{
  "arch": "unet",
  "model": "segmentation model",
  "dataset": "rendered dice on a table",
  "train_examples": 72500,
  "image_size": 48,
  "crop_scale_min": 0.8,
  "horizontal_flip": false,
  "translate": 0.06,
  "color_jitter": 0.2,
  "num_classes": 7,
  "norm": "groupnorm",
  "activation": "gelu",
  "weight_standardization": true,
  "pixel_unshuffle": 2,
  "widths": [96, 192, 288],
  "blocks_per_level": 2,
  "block": "basic",
  "attention": false,
  "upsampling": "pixel_shuffle",
  "label_smoothing": 0.05,
  "init": "lecun_normal",
  "residual_init": "scaled_by_depth",
  "optimizer": "adamw",
  "lr": 0.0023,
  "beta1": 0.9,
  "beta2": 0.95,
  "eps": 1e-08,
  "grad_clip": 1.0,
  "steps": 8600,
  "batch_size": 256,
  "epochs": 30.4,
  "lr_schedule": "cosine",
  "final_lr_fraction": 0.01,
  "warmup_steps": 1720,
  "weight_decay": 0.0
}
Rows from block 6, named by matrix and row number. Each number is 128 + 24 x the weight over the matrix's rms, rounded and kept within 0 to 255. All counts start at 0.
# convs0: first 3x3 conv (model.decb.0.0.convs.0.weight, 192x384x3x3, standardized in use), inputs 348-359, a 3x3 kernel for each
convs0.77 [116 129 141 115 141 168 163 150 139 130 113 123  75  98  56 109 109 122  88 113  46 133 149 116  96 139 147 110  74 144 123 110  83 147 134 124 102  80 137  84 113  81  76  53  96 135 179 150 110 114 145  99 127 110 120 137  67 148 151 119 134 123 127 151 124  80 166 172 102 133 109 121 173 201 115 176 143 131 100 112 138 123 137 111 114 125 187  92 127  75  76  94 110 153 161 108 151 132 101 150 147 101 154 116 110  95 124 101]
convs0.78 [141 126  90 159 123  97 148 178 155 124 113 157 103  97 123  66 140 159 155 175 150 139 129  89 113  95  78 119 134 175  91 142 176 134 143 167 149 137 152 120  92 117 111 160 105  89 103 127 128 110 124 112 137 141 126 113  86  82 118 150  75 132 119 121 108 145 134 123 121 117 125 128 125 115 144 113 125 170 105  93 144 129 114 129 148 117 147 124 139 180 114 107 141  98  82 124 121 155 155 137 110 127 161 136 186 125 163 159]
convs0.79 [128 154 168 121 200 116 115 123 127 143  92  95 173  26  99 145 149 145 101 178 195  84 177 149 143 120  81 156  66  64 154  88 163 147 144 158 160  89 156 152  54 160 128 166 128 147 172 138 118 101 112  97 119 108 141  69  88 103  85  95 130 124  48 135  93 128 142  90 144  84  86 114 106 134 126 101 168 111 136 159  78 121 139 138 125  68 131 146  87 149 132 114  17 120 166 121 132 159 110 125 183 150 143 129  85 143  93 156]
convs0.80 [119 106 100  95  90  77 119 130 140 135 155 157 139 150  96 105  81 102 146 157  77 136  86 137  76 100 134  95 139 105 133 162  85  75 149 102  94 137 155 105 151 139  82  90 112  87  85 118 157 101 123 152 171 169  87 130 125 196 124  87 147 125 119 107 128 139 147 182 102 128 129 129  87 130 131 135 108 155 130 138 118 139 122 153 154 128  62 147 198 167 153 178 170 163  95 137 168 132  87 116 129  93 124 178 129 150 182 149]
convs0.81 [134 174 171 144 177 149 126  87  85 115 134 134 101 137 131 144 150 152 154 137 141 159 144 142 136 114 107 162 150 127 165 175 136 104 107 115 150 162 140 119 146 140 123  99 117 122 130 135 134 151 149 157 160 142 121  95 118 111 133 138 133 123 110 135 144  94 132 147 118 119 118 100 156 174 161 101 174 127 116  97 120 161 129 160 105 128 157 158 160 163 108 153 131 111 105 132 133 139 164 121 121 125 117 120 111 145 147 124]
convs0.82 [127 123 116 141 102 133 136 119 161 106 148 110 157 142  96 137 145  84 105 140  88  94  51 145 111 124 140 130 162 112 182 150  84 168 172 114 123 126 116 120 123  99 138 132 104 149 158 181 152 123 106 157 137  82 105 127 101 109 124 118  82 135 102 124 120 113 112 132  99 114 139 114 132 145 174 164 103 141 166  74 139  87  89 107  92 167 106  93 133 116 140 119 137 149 130 140 146 126 139 123 126  82 114 152 104 153 133 123]
convs0.83 [110 118  86 156 133 125 143 131 117 141  89 121  83 123 119  66 136 121  95 127 102 159 120  80 155  91 139 102  92 181  91 152 157 132 103 122 130 125 131  87 149 123 126 140 111 116 118  76 105 140 134  78 113 139 118 100 108  96 142 108 142 122  95 111 100 146  71 146 168  83 146 138  87  97 136 123  90 102 147  90  89 131 132 135 141 165 155  98 117 152  76 113 176 107 140 134  91 169 176 158 154 162 126 141 144  67 108  99]
convs0.84 [126  82 120 132 139 129 149 132 102 132 152 166 150  43 115 132 171 187 163 183 171 113 158 105  81  89  77 107 122 133 126  36 136 141 141 148  60  94 145 134  54 146  79 158 142 139 140 112 102 105 165 137  58  54 134 187 143 191 170 118 122  62 130  97  92 136 152 115  86 116  87 130 140 164 117 146 133 171 122 125 148 153 150 107 109 142 119 151 119 116  77  98 133 169 180 110 131 107 153 143 100 136 102 104 148  90  85 138]
convs0.85 [ 74  69 102 118 155 140 147 122 128 164 145 127 153  90 131  96 127 161 101 129 101 135 139  73 162 156  93 109 119  76 135 147 146 160 189 155 116 119 123 121 120 183  93 153 149 204 154 137  93 101 151 153  97 120 116 155 104 140 135 140 125 133 167 121 105 149 129 107  93  75 101 125 186 170 116 174 143 144 186 108 140 131  85  85 112 111 122 127  75  98 113 148 181 147 117 141 100 117 174 141  78 117  87  96 155 106 120 125]
convs0.86 [146 110 114 151 123 112 111 136  96 120 134 141 103  85 197  99  99  82 158 109 100 159 174 206 131 154 165 123 152 149 139 120 146  77 131 122 112 178 156 188 163 130 140  58 142  82 124 115 124 159 127 122 112 127 132  75 177  99 109 142 150 177 117  88  82 134  80 121 132 148 107 145 117  98  96 119 121 102 117 154 127  82 125 115  97 153 142 163 133 135 108 118 121  83 130 140 123 132 183 147 146 176 144 161 144 161  82 119]
convs0.87 [150  97 155 133 153 115 115 188 141 145  96 106 162 171 170  91 125  61 148 168 112 129 128  51 137 132 142 141 135 145 155 144 194 174 121 138 168  65 166 140 162 170  92  43  73 130 167 176 134  72  95 132 109  75 117 134  86  88 131 148 123 190 130 151  44  66 144 116 149 160 131 144 139 140 163 135 149  94 104 153 103 134 132 119 127 101 128 106 153 135 140  99  93 110 156 188 107 141  99 117 148 117 123 117  84 111 134 128]
convs0.88 [151 138  81 117 111 132 159 141 133 112 135 137 136 149 102  93 111 108 151 169 132 130  59 171 111 127 146 115 181  97 144 176  96  92 130 144  77 130 168 106 112 118 112  93 107  86  67 107 119 120  97 133 136 166 132 143 152 167 130 110 109  96 106 122 137 144 143 158 145  97 100  95 109 110 123  80 137 133 112 136 105 171  78 142 125 175 113 129 150 144 101 180 219 173  65 113 128 164 141 125 128 123 114 182 222 119 167 158]
convs0.89 [110 138 118 108 152 127 133 150 184 151 134  63 149 133 132 112 139 115 166 109 155 150 141 139 150 154 153 130 169 159 154 143  79 112 168 129 148  93 106 130 134 118 105 120 127  69  71  44 128 189 141 118  75 111 126 124 138 152 101  89 156 126  91 109 142 129 131 147 118 120  87 124 134 101 117 127 158 100  82 151 128 128 145 151 128 169 149 171 131 142 182 182 130  95 183 154 147 135 164 188 231 203 136 133 137 159 112 157]
convs0.90 [128 124 101 139 119 119  85 136 134 187 176 116 156 162 129 123 157  58 164 156 140 143 116 138 104 146 187 163 159 149 160 102 166 109 119  54 132 158 126 161 165  73  90 146  72  72  71 102 109 145  91 131 131 129 139 153 131 116 104 118 104 109 109  93 119 134 129  80 133 113 146 128 172 167 117 154 163 107 138 118 104 124 137 162 124 172 123 181 159 119 164 136 146 153 148  95 148 162  79 167 214 143 152 158 138 165 175 126]
convs0.91 [118 147 148 151 157 111 147 125 140  87  73  82 116  97 146 114 118 123 109 121 125 171 119 104 194 144 118  70 122 147 128 107 112 130 128  96 130 136 134 168 183 123 121 159 108 100  98 129 136 141 163 119 149 119 149 164 101 132 106 114 146 183 173 137 101 123 104 113 111 140 146 159  99  77 151  87 121 148 109 147 160 139  78 120 136 171 189 182 197 113 181 101 103  95  96 153 159 136 142 159 144 152 140 121 145 151 135  99]
convs0.92 [140 113 108 132 165 165 133 162  90 119 156 142 167  99 108 133 136  94  93 122  54 117 166 112 150 100  92 108 132 119 191  82 138 159 123 111 104 180 157 183  94 144 149 168 140 119  84 139 132  92 132 148 157 177 109 142 103 111 121 107 116  99  81 126 168 158 134 111 151 102  65 132 157  95 111 145  75 131 156  82  61 188 111 134 127 141 104 146  80 133 105 135 139 167  98 122 143 125  89 156 126  81 140  88 139 108 131 163]
convs0.93 [172  74 154 118 164 165 106  94 134 136 109 101 148  73 121 155 151 127  76 142 172  97 169 125 135 139 161 124 106 121 145  64 131 109 130 114 171 176 120 184 126 164 122 108 116 132 136 130 134 115 156 109 120 126 108 149  72  77 106 111 123 148 117 190 162  40 146  87 101 120 131 144 142  97 120 159 154 114 142 164  82 163 126 137 171 110 138 158 204 129 160 140 111 164  83 160 163 135 140 120 148 116 192 168 113 139  81  90]
convs0.94 [161 129  62 159 101 161 115 116 128  52 147 104  69  75 113 119 106 162 182  60 137 162  91 180  80 158 160 106 158 103 121  98  97 144 103  98 136 140  93 117 177 137 141 111 125 102  81  82 107 133 122 112 118 137 148 147 129 124 112  74 109  97 120 157 130 153 142 128 167 112 105  93 123  79 117  85  74 147 129  95 154 154 119 100 129 155 141 134 130 147 112 165 172 149  59  81 118 151 163 139 104 112 113 156 140 107 132 140]
convs0.95 [124  90 156 103 127 134 115 114 154  85  95 102 156 131 138 111  90 100 114 132  94 137 136 121 146 167 164 124 127 159 133 130 119 112 119  71 150 138 116  77  99 111  83 130 123 110  73 123  87 116 110 123  97 122 112 112  82 103  88  70  98 102 169 108  97  85  90  88  76  95  94  79 120 127  74  97 131  79  84 139 120  93  98  93 131 147 138 128 127 115 110  85  75 159 133 129 120 118 152 138 127 124  98 150 167 128 117  99]
convs0.96 [156 162 151 140 169 141 103 168 117  93 125 106 155  63  58 145 126 129 106 142 163 149 179 200 151 133 100 113 127 129 147  58 120 132 116 147 104 169 148 141  38 125 142 138 117 122 135 127 134 142 131 115 111  99 178 164 116 132  90 129 140 146  94 181 135 122 138 128 164 115 102 135 105 123 112  82 119 147 116 165 105 115 103 120  98 133 131 105  22 126 112 102  80 130 101  87  95 171 136 146 165 159 106 168 118 138 114  96]
convs0.97 [106 121 125  99 120 163 107 146 156 148 130  59  97 211 132 130 163 143 190 152 185 160 143 171 125 125 124 143  89 105 157 172 109 142 165 134 132 178  88  75 151  96  86  70 107 150 138 150 153 108  31 120 125 121 115 141 154 118 121 116 103 101 116 138 158  26 144 154  99 138 150 151 130 104 153 127  52  61 128 127  90 121 148 115 119 129  20  45 138  98 115 155 107 123 156 185 125 108 125 140 150 147 140 150 137 133 154 171]
convs0.98 [130 150 101 155 132 114 104 122 141 122 142 108 146 188 148 100 143 133 143  65  65  61   0 110  11  47 188 159 135 107 163 150  83 124 152 154 141 148 114 136 142 111 162 161 120 147 129 104 126 163 143 119 105 119 157 125 138 123 115 133 110 142 100 109 108 134 115 118 158 110 127 126 153 154 114 158 128 164 169 120 162 104 125 138 121 108  92 140 124  96 149 146 149  92 136 131  76 128 154 105 152 161 102 132 159 135 136 151]
convs0.99 [149 187 165 130 169 147  80 137 122  91 136  57 140  86 131 146 150 104 126 128  89 127 165 138 113  36 141  92 110  70 118 181 141 139 152 107 159 138 131 139 142 165  97 118 119 132 129 153 116  69  99 144 134  95 125  98  78 112  83 103 176 117 153 118 100 106 120  71 160 175 153 146 117 169 132 145 162 119 156  77 129 117  99 156 159 147 136 145 121  53 109  89  93 155 144 140 178 156 164 192 161 143 164 152  75 164 158 118]
convs0.100 [142 132 133 152 133 149 129 127 138 102 138 110 148 133  86 141 137 138 119 120 138  76  74 101 128  80  84 105 106 164 147  96 134 162  48 105 106 180 113 132 161 109 129 147 160 150 145 116 123 115 118 127 115 120  87 160 168 106 118 108  89 107  95 125 176 113 164 108  57  96 118 106 118 151 168 155 160 107 173 136  90 153 145  74 146  97  84 138 153 128 146 159  90 142 143 113 137  60 106 132 137  94 127 140 147 111 133 102]
convs0.101 [173 167 127 145  99 126  79 124 135  66 121  86 164 165  75 162 143 111 142 142 156 145 155 180 111 168 159 127 131  71 163 162 102 115 140 135  71 138 113 155 148 136 128 115 164 132 135 150 110  86  89  98  67  99  91 147 126 138 129 139 142 115 171 109 135 155  95 160 172 140 162 136 113 124 190 119  87 180 155  97 147 154 139 110 130  93  80 103 101 120 120  90  94 170 156 107 123  93 110 146 152 111 112 102 124 150 139  97]
convs0.102 [122 133 112  88  62 128 137 113 137 113 102 149 139 105  96 162  83  83 136  99 112 108  95 141  94 121 114 101  90 103 149 107 127 174  80  97 124 120  96 171 178 148 126 148 147 138 151 149 143  90 138 163 155 166 110 134 125 137 140 138 138 129 126 104 115 126 127 143  97 139 173 156 110 167 143 158 119 164 142 108 117 175 160 172 177  72 115 176 156 116 163 152 118 136 145 121 149  56  81 128 114  98 144 133 109 174 164 103]
convs0.103 [118 133 126 147 108 102 167 165 141  73 179  94  63 110 127 120 107 135 139 124  69 137 136  56  94 149 122 104 139  93  89 160 176 117 114 146 116 145 108 146 157 149 124 105 136 107 151 111  83 122 117 119 145 129 147 118 157 116 117 155 124 152 126  91 103 147 109 103 159 144 145  96 138 160 121 127 190  90 131 137 107  35 133 112 135 144 116 168 132 126 124 142 104  47 134 152  75 100 131 131 124  96 174 127  85 167 157 115]
convs0.104 [156 123  82 148 154 143 152 159 133 103  98  78  70  88 130 107  92 135 144 118  98  88  70 155 131 145 111 156 124  73  98 184 125 117 101 136  95 148 143 104 139 148 152 103 113 106 144 148 130 153 158 135 140 167 166 168 103 161 152 138 118 145 111 162 193 126 143 141  92 140 128 107 108 130 172 107 122 178 120 121 160 102 127 112  95 160 153 117 116 129 125 115  92 107  63  26  86 134 154  94 106 149  98 102 170 132 160 143]
convs0.105 [ 97 157 118 134 128 181 135 117 138 139 136 187 113 192 159 179 157 124 151 145 100 164 186 140 144 122 165 113 112 156 135 180 153 165 215 110 156 130  67  98 136 102 141 171 112 136 122 138 140  80  96 121 131 102 113 147 124 141 155 179 128 121 150 147  94  65 142 150  95  90 104 146 141 121 156  92 113 139  26  96 102 133 188 152 167  79 105  63 141  70 112 143 119  94 119 138 199 136 155 133 127 115 191 159 140 125 193 182]
convs0.106 [120 131 144 117 109 128 139 158 131 155 157 193 153 141 129 145 108 128 125 164 182 108 157 156 103 100  54  71 144 161 158 117 128 113 104 127 121 167 186 131 108 163  91 103 154 101 128 136 134 120 125 112 121 110 122 122 101 131 121  95 101 111  68 135 114 117 158 114 117 160 129 123  40 133 140 149 174 141 155 123 130 128 179 112 156 141 143 144  84 100  90 118 117 122 166 125 135  83 106 122 135 125 171 147 162 186 134 159]
convs0.107 [128 132 129 150 124 150 169 147 137 143 117 180 135 143 159 157 176 104 132 157 144 131 151 155 142 135 117  80 103 161 126 128 162 152 122 129  48 145 145 129 168 117 122 169 120 161 147 135  91 100 106 104 128 121  90 120 162 129  87 137 118  42  59 131 135  75 160 121  45 120  85  42 132 132 115 146 109 125 126 108 118 186 130 143 131 184 107 130 109  34 112 110 156 143 153  78 116 129 111 143  79 106 100 147 146 141 166 153]
convs0.108 [144 159  77  87   4  95 149 140 157 113 110 138  96 190 107 103 106 104 162 131  75 147  40 158 105 100 124  83 141  95 142 168  90 153 146 106 113 158 117 137 184 120 124 130 125 118 117 145 132 103 112 130 152 143  80 144 110 114  84 133 153 151 116  68  71 118 152 147 135 134 136 146 124 141 140 177  57  99 139 139  77 155 134 166 158 165 110 104 162  96 111 154 119 147 124 155 151 156 135 126 123  85 145 190 149 117 136  93]
convs0.109 [155 141  97 120 145 132 145 123 145 137 123 124  57 130 135  88 140  51 130  65  65 103  72 171 119 149 160 166 160  97 110 158 136 108 194 165 166 101  88 157 187 134 145 137 139 124 142 112 117 160  81  43 108 115 160  59 133 129 108 133 160 138 114  77  65 152 120 127 144 136 125  85 157 140 128 165 159 141 163 124 109 112 144 130 153 141  44 109 119 157 107 101 112 100 142 102 138 173  92 143 142 112 142 154 121 133 131 126]
convs0.110 [130 138  91 129 168 126 133 136 130  79 135  75 112 136 110  42 125 138 131 124 116 116 111 138 192 137 155 100 136 125 169 134 119 119 125 160 152  94 171 133 167 114 147 144 191 110 129  93 124 160 117  95 120 128 102 117 194  96 108 124 168 123  94 114 150 190 117 133 161  60  77  88 100  87 126 160 105  45 170 124  90  64 159 108 144  91 150 159 119 119 116 130 112  84 188 117 106  94 121 147 120  92 145 129  91 130 111  94]
convs0.111 [134 133 153  94 137 153 153 168 156 147 133 158 109  87  83  77  97 105 115 100 152 151 156 152 137 161 137 165 157 185 128 113 124 147  87  64 124 103 168 121 105 106  62  76 113 129 155 112 116 137 153  89 111 128 102  95 119 127 140 122 128 135 122 175 162 108 193 191 102 158 149 134 185 178  64 185 168 142 161 131 131 130 134 118 108 147 156 108  98  85  93  89 112 110 159  89 141 113 120 141 127 115 171 105 115  92 133 105]
convs0.112 [132 139 175 128 121 133 150 124  76 142 140 138 125 134 171 121 108 128 114 155 133 122 175 148 144 163 118 167 137 141 148  99 125 120  70 115 147 157 134 160 114 112 145 122 138 124 127 129  92  81 112 135 123 149 109 122 117 121 163 111  92 132 120 144 136 112 144 126 123 115 124  98 145 118 107  98  69 111 133  59 129 135 118 123 120 119 133  96 153 168 147 120 120 135 147 131 105 121 119 109 130 123 130 140 133 122 126 146]
convs0.113 [141 182 148 132 159 139 109 124 144 161 164 101 149 165 115 112 151 123 119  40 165  73  51 179 102 146 134 108 112 108 152 158 137 121 128 173 135  92  82 141 137 129 174 150 122 127 143 100 100 126 103  77  99 143 149  97 185 146 140 136 125 133  91 118  97 120 108 122 157  97  87 131 114 108 127 138 181 166 142 149 102  40 126 144 166 101  71 121  97 143  54 149 173  41 167 148 153 139 113  84 167 151 125 142 118 135 172 136]
convs0.114 [ 96 110 183  84 171 151 137 146 105 134 170 124 111  59 112 159 122 154  82  85 132  99 173 116 175 120  60 130 118  99 131 101 129 141 133 119 113 181 131 129  58 185 144 124 162 134 180 131 118  99 121  91  30  57 145 118  88 119 133 125 150 119 133 187  94 132 146  99 138 127 108 135  93 149 116 124 161 138 175 151 101 110 179 115 118 143 160  86  97 136 127 105 170 129 123 127 103 139 166 127 128 158 168 131 109 129  87 142]
convs0.115 [150  70 115 124 128 120 122 132 123 101 124 140 137  94 136 134 107 146 122 135 132 139 153 133 112 161 139  91 145 157  75 140 110 103 110  96 171  95 134 146 183 143  82 119 112 109  48  62 124 148 112 150  95 130 109 179 163 123 111  94 167 147 126  94 129 112 121 186 145 132 139 141 148 136 106  73 123 136 167 148 139 154 166 179 140 112 164 175 171 118 130 156 150 133  94 125 130 125 126 168 149 151 168 157 149 161 132 163]
convs0.116 [ 88 117 144 125 131 181 122 113 124 130 184 191 109  97 219 209 136 135 119 169 105 126 159 108 114  70 123 138 171 117 131 143 167 154 159 161 141 140 165 173 120 162 158 147 182 148 133 151 158  62  69 146 131 121 106 125 127 151 130 109 123  74  55 145 119 108 186 159 135 162 156 126  91 153 174 102 156 146  78  87 106 166 123 114 109 132  90 123 108 122  87 116 156 153 121 143 158 133 102 147 110 103 157 105 136 131 156 200]
convs0.117 [138 108 103 104 123 188 115 113 170 105  85 172 125  93 126 149 126 112 123 149 151  97 136 155 125 130 172  64 147 165  60 157 176  87 137 183 115 124 155 121  87 137 115 113 132 113 134 160 167 143 139 154 132 162 149 118  57 170 123 118 153 136 131 144 113 104 152 106 109 155 110 161 133  87  97 120 125 112 125 154 161 100 112 148 102  72 120 123  84 105  99  79 172  98  58 149 169 107  84 118 130 169 141 100 149 168 160 167]
convs0.118 [132 113  91 154 120 127 157 116 113 140 143 108 117 130 117 138 159  99 153 141 145 151 147 156 170 151 145 136 109  91 150 106 104 147  74 112 146 175 112 146 152  74 151 158 122 159 120 123 130  64  65 153 152 152 108 123 136 110 153 165 128 143 185 128 154 127 141 143 129 134 141 121 194 150 141 158  83 110 133 131 123 122 125 109 108 109  89 119  93 107 149 129 111 120 141 126 123 117 103 138 148 123 128 151 114  92 115  94]
convs0.119 [127 152 143 139 126 109 110 116 110  95 104 113 167  49 102 175 179 107 101 162 169 131 198 118 143 100  61 114 106  95 123  96 150 142 147 105 154 115 161 148  79 183  99 140 122 130 137 136 107  94  94 148 133  92 138 145 114 130 141 122 145 118  98 137  75  83 123  52 137 151 145 137  66 109 155 102 148 131 131 155 118 108 170 138  88  65 117 164 131 165 130 102  30 102 178 139 116 108 107 158 144  96 140 103  45 172 105 134]
convs0.120 [136 179 118 150 172 146 144 127  98 126 126 141  84 101 127  93 143 113 140 172 106 126 159 130 121  75 134 149 180 122 128 123  99 134 185  75 190 132 171 179 160 159 104 129 100 115 126  96 128 109 113 123 140 106 112 129 116 165 119 123 137 122 127 107 139 157 112 142 164 138 145 121 153 148 190 171 174 168 148 107 131 144 127 141 121  76 130 152 157 127 126  86 210 150 154 122 117 119 126 165 194 173 168 152 194 161 131 197]
convs0.121 [146 104 114 133 202 128 112 149 102  94 116  98 141 113 121  84 148 130 107  52  93  97 120 121 155 180 151  88 133 144 170 125 155 126 136 167 126 161 171 154 108 122 151 174 165 130  90 120 174 137 113 114 152 114 120 192 157  91  85 116 128 112 105 149 198 157 119 157 134 107  90  96 102  96 182 155  78 129 160  83  97 134 122  92  65 115 127 138 113 121 166  93 133 133 155  96  86 115 117 127 105  60 128  98 129 111 110 101]
convs0.122 [144 176 108 106 150 141 132  93 182 140 129  94 108 152 113  95 145 114 155 101 149  97 105 146 127 108 137 171 134  98  88 146 125  80 140 179 168 164 155 158 157 123 166 149 132  98 126 127 109 157  89  69 129  96 131 151  93 144 141 136 139 160 120 132 148 172  98 161 186 113  71 156 141 115 169 136  92 134 141  98 101  93 113  81 115  77 111 154 141  90 117  91 167  62 119 104 118 159 168 114  86 102 155 114 149 166 139 165]
convs0.123 [172 189 102 157 165 134 124  92 125 127 149  96  91 163 139 130 153 121 167  71 119 127  62 163 135 180 169 174 143  79 137 128 155 115 109 114 155 125  67 151 139 109 140 134  87 133 125 133 121  98  73 116 130 133 167 163 164 140 180 126 111 128  82 140 158 142 136 144 161 114  86 120 162  69 132 154  55  36 147 142 125  74 120 129 155  72  54 168 131 152 111 105 102  89 121 145 160 130 126 121 119 150 151 144 154  91 118 156]
convs0.124 [133 105  98 168 124 142 168 131 147 131  89 112 119 141 106 139 146 100 120  98  89 115 113 114 124 101 105  99  90 155 117 101 165 123  58 153 133 148 103 149 163  76 148 149  98 170 148 111 138  70 105 151 124 129 175 165 107 132 125  84 101 105 121 146 146 147 141 143 131 154 151 136 189 102 115 168  47 109 144  90 115 145 147 121 124 129 144 154 120 138 158 130 142 160 152 106 161 141 129 145 151  95 168 161 102 165 138 110]
convs0.125 [125 103  97 132  91 162 147 115 129  92 135 149 169  75  68 176 127 145 126 140 126  70 160 122 103 152 108  90 115 179 166  69 151 155 103 157 123 147 132 158 157 140 122 147 106 156 123 139 120 155 156 114  90 139 114 153  86  69  98  26  54  98  81 154 114  90 175  40  46 127  36  88 132 120  95 175 114 162 143 127 134 153 171 141 175 143 140 132  94 146 149 161 159 185 162  77 140 143 150 137 107 144 141 204 169 102 151 146]
convs0.126 [131 133  94  87  80 115 136 145 129 129 140 135 157 147  65 104  93  72 169 161  95 134  98 123  92  87 147 130 149 113 151 113  70 136 135  97 121 158 134 102 162 136  86  87 136 108  39 105 160  97  99 132 127 129 102 116 140 160 113 113 153 155 131 109 100 130 150 152  73 116 103 104  97 157 134 146 146 144 166 156 107 113 109 128 158 107  99 187 211 143 162 161 148 143 104 116 150 124 100 156 122  73 155 144 116 130 184 119]
convs0.127 [128 130 158  99 100 139 161 127 119 103 124 129 125 148 136 103 110 137 134 141 107 120 166 137 141 140 113 144 140 157  92 130 150 107  60 125 128 121 129 153 116 114 153 114  98 119 130 145 142 136 130  86 123 148 138 122 113 129 135 135 116 160 108 150 161 118 149 159 168 142 138 124 144 144 105  78 115 111 140  86 133 130 105 136 136 111 113 105 120 143 115 117 135 103 100 131 120 130  96 114 128 130 147 152 140 127 154 155]
convs0.128 [124 138 139 124 125 177 121  98 172 150 130 154 166  68  96 111 157 123 152 118 117  93 125 153 117 137 156 106  99 133 152 128 169 132 169  89 121 119 110 133 124 181 122 147 120 101 133 148 116 123 169 139  77  97 122 125  77 157 116 114 119 110 158 131  96 111 147  57 108 116 125 162 150 114 113 176 144 168 182 129 150 138 138 153 151  97 157 124 119 154 157 133 186 138 169 138 119 131 156 123  84 190  98 156 188 140 160 145]
convs0.129 [145 136  89 116 127  68 142 130  78 132 135 136 164 138 140 114 169 138 147 143  78 142  51 125  85  81 184 139 162 133 188 124  72  98 126 108 128 158 132 150 134  72 124 130  96 137 146 121 154 145 130 127 126  98 163 146 142 148 114 153 122 156 127 137 139 119 127 145 143 135 132 130 177 122 164 176 154 164 159 172 163  95 108 120  83 118  78 127  86  74 143 139 128 115 138 125 100 141 115 105 157 146 120 153 166 124 149 137]
convs0.130 [124 152 136 112 159 137  92 101 134 138 140 137  74  33 167 163 139 173 109 186 153 134 195  90 119  88  49 152 120 157 100  95 208 127 134 157 151 118 159 121  61 181 143 126 154 153 174 131 119  84 123 101  82 109 140 145 141 105 143 155 110 106 129 159  95 128 151  81 122 115  65  83 105 107 152  88 147 137 143 167 101 160 141 117 115 110 144  89 115 148  74  36  58 162 115 131 142 145 170 148 149 164 173 111 122 119 113 187]
convs0.131 [114 186 172 111 122 129 102 116 156 149  22 123 163 158 119 116 150 154 152 177 181 150 104 124 102  81  65 139   2 143 153 114 118 110 110  48 125  77 119 134 165 114 111 171 142 137 121 108 129  98  83 111 137 113 114 138 128 131 140  96 121 119  69 131 135  64 136 123  66 105 123  93 156 122 161 127 124 121 162 133  85 196 146 120 153  99 129 144 173 137  87  62  22 127 158 118 155 134 121 153 158  97 133 100 151 128 146 154]
convs0.132 [155 128 104 164 127 114 117 147 155  95  79 143  79 141 104  63 137 168 157 159 152 137 135 122 137 125 113 112 131 151  88 148 203 139 156 209 169 151 158 102  99 135 125 152 141  98 127 122 124 119 112 118 126 123 155 132 119  90 114 151 106 143 137 143 141 164 120 139 140 104 134 143 131 104 160  96  96 146  65  86  87 115 104  96 142 154 141  94 144 156  74  64 116  76 101 111 138 149 147 145 154 125 168 144 163 106 141 155]
convs0.133 [108 171 143 107 141 150 106 123 162 165 119 127 118 101 110 127 120  69 146 128 107 138 173 193 144 136 152 118 117 130 144 170 105 126 139 170  94 146 154 133 111 125 138  97 151 106 171 173 114  87 125 188 159 119 184 143 103 166 129 137 147 139 126  94 108 149 111 111 160 180 157 123 122 160 100 130 160 156  98 114 149 125 140 156 153 153 152 114 148 111 120  86 146  87 133 143 159 138  96  98 127 190 147 134 141 146 125 148]
convs0.134 [112 127 137 114  96 146 147 114 103 133 141 143 131 151 146 119 103 141 123 143 108 142 159 129 160 151 102 146 127 141 117 136 145 146  83 132 131 150 135 163 147 136 147 128  99 115 145 153 106 131 130 109  94 129 128 109 103 137 159 120  92 145  91 102 118  80 111 106 111 106 122 106 108  95  98  96 100 114 156  50 111 142 123 153 140 128 158 112 141 156 144 135 133 126 121 174 111 125 120  90 117 135 116 131 127 116 131 150]
convs0.135 [162 125 136 116 137 152 130 120 151  77  87 114 119 116 120 156 130 144 159 140 147  84 149 164 124 139 151 112 145 159 175 159 155 157 136 136 143 162  88 159 134 116 132 111 100 140 166 163 114  93 151 177 144 127 150 146  53  99 184 136  77 123 132 158 115 131 137 164 141  90 131 111 124 158 123 143 141 182 110  82 139 146 150 119 167 123  98 108 116 104 104  90  71 109 105 111 150 151 116 146 133 171 160 141 124 125 103 132]
convs0.136 [129 135 136 143  90 206 139 132 138 129 167 147  78 138  88 138 164 111 148 112 106 151 105 132 110  87 164 160 122 177  78 123 135 123 128  86 154 127 103  86 164  98 174 149 131 119 136 139 125 135 133  88  98 125 147 120 132 154 123 152 135 131 179  95 126  89 147 138  86 137 103  58 106 189 114 151 175 143 106  68 127 139 181 117 142 143 150 104 138 112 105 160 126 101 166 107 156 139 102 116 144 163 111  87 151  78 154 105]
convs0.137 [153 144 167 151 171 112  99  94  94 113 100  49  84 148 157 122 164 125 132 120  96 121 114 151  95  59 128  92 136 106 160 126 117 132 110 103 142 123 111 158 161 105 155 158 115 122 130 151 157 138 116 126 115 129 166 138 163  98 123 131 116  96  96 160 124 109 124  98 139 128 171 171  84  92 135 160 149 137 165 132 175 105 106 152 176 176 149 170 149 147 123 116 117  78 139 138 174 175 144 136 163 126 131 144 107 171 180 166]
convs0.138 [133 144 137 100 190 112 124 120  71 117 143 136 176 121 115  90 154 143 134 182  91 173  85  93  88  30 120 116 169 162 217 146  76 131 158 110 145 189 149 136 123 122 139 127 107 115  92  52 126 151 134 118 108 105 186 186 156 150  83 118 104 123 110 118 102  99 103 100 143 105  86 172 149  80 155 143 139 124 169 196 143 160  95 102  89 140 148 153 143 106 172 177 160 168 137 143 118 147 163 134 141 138 117 124 149 191 135 153]
convs0.139 [103 129 152 128 182  89 163 126  78 121  71  83 162 118 117  84 177  80 113 189 105 138 155  68 137  97 120 152 112 130 138 134 111 123 158  89 125  62 123 116 126 170  79 155 140 116 123 112  92 108 115 110 103 100 112 121 135 151 113 101 169 136 113 127 105 110 117 109 112 146 121 123 171 143 146 178 174 133 188 172 124  96 111 139  89  39  57 130 168 131 170 138 109 158 153 139 114  92  73 167 124 106 144 117 117 150 145 150]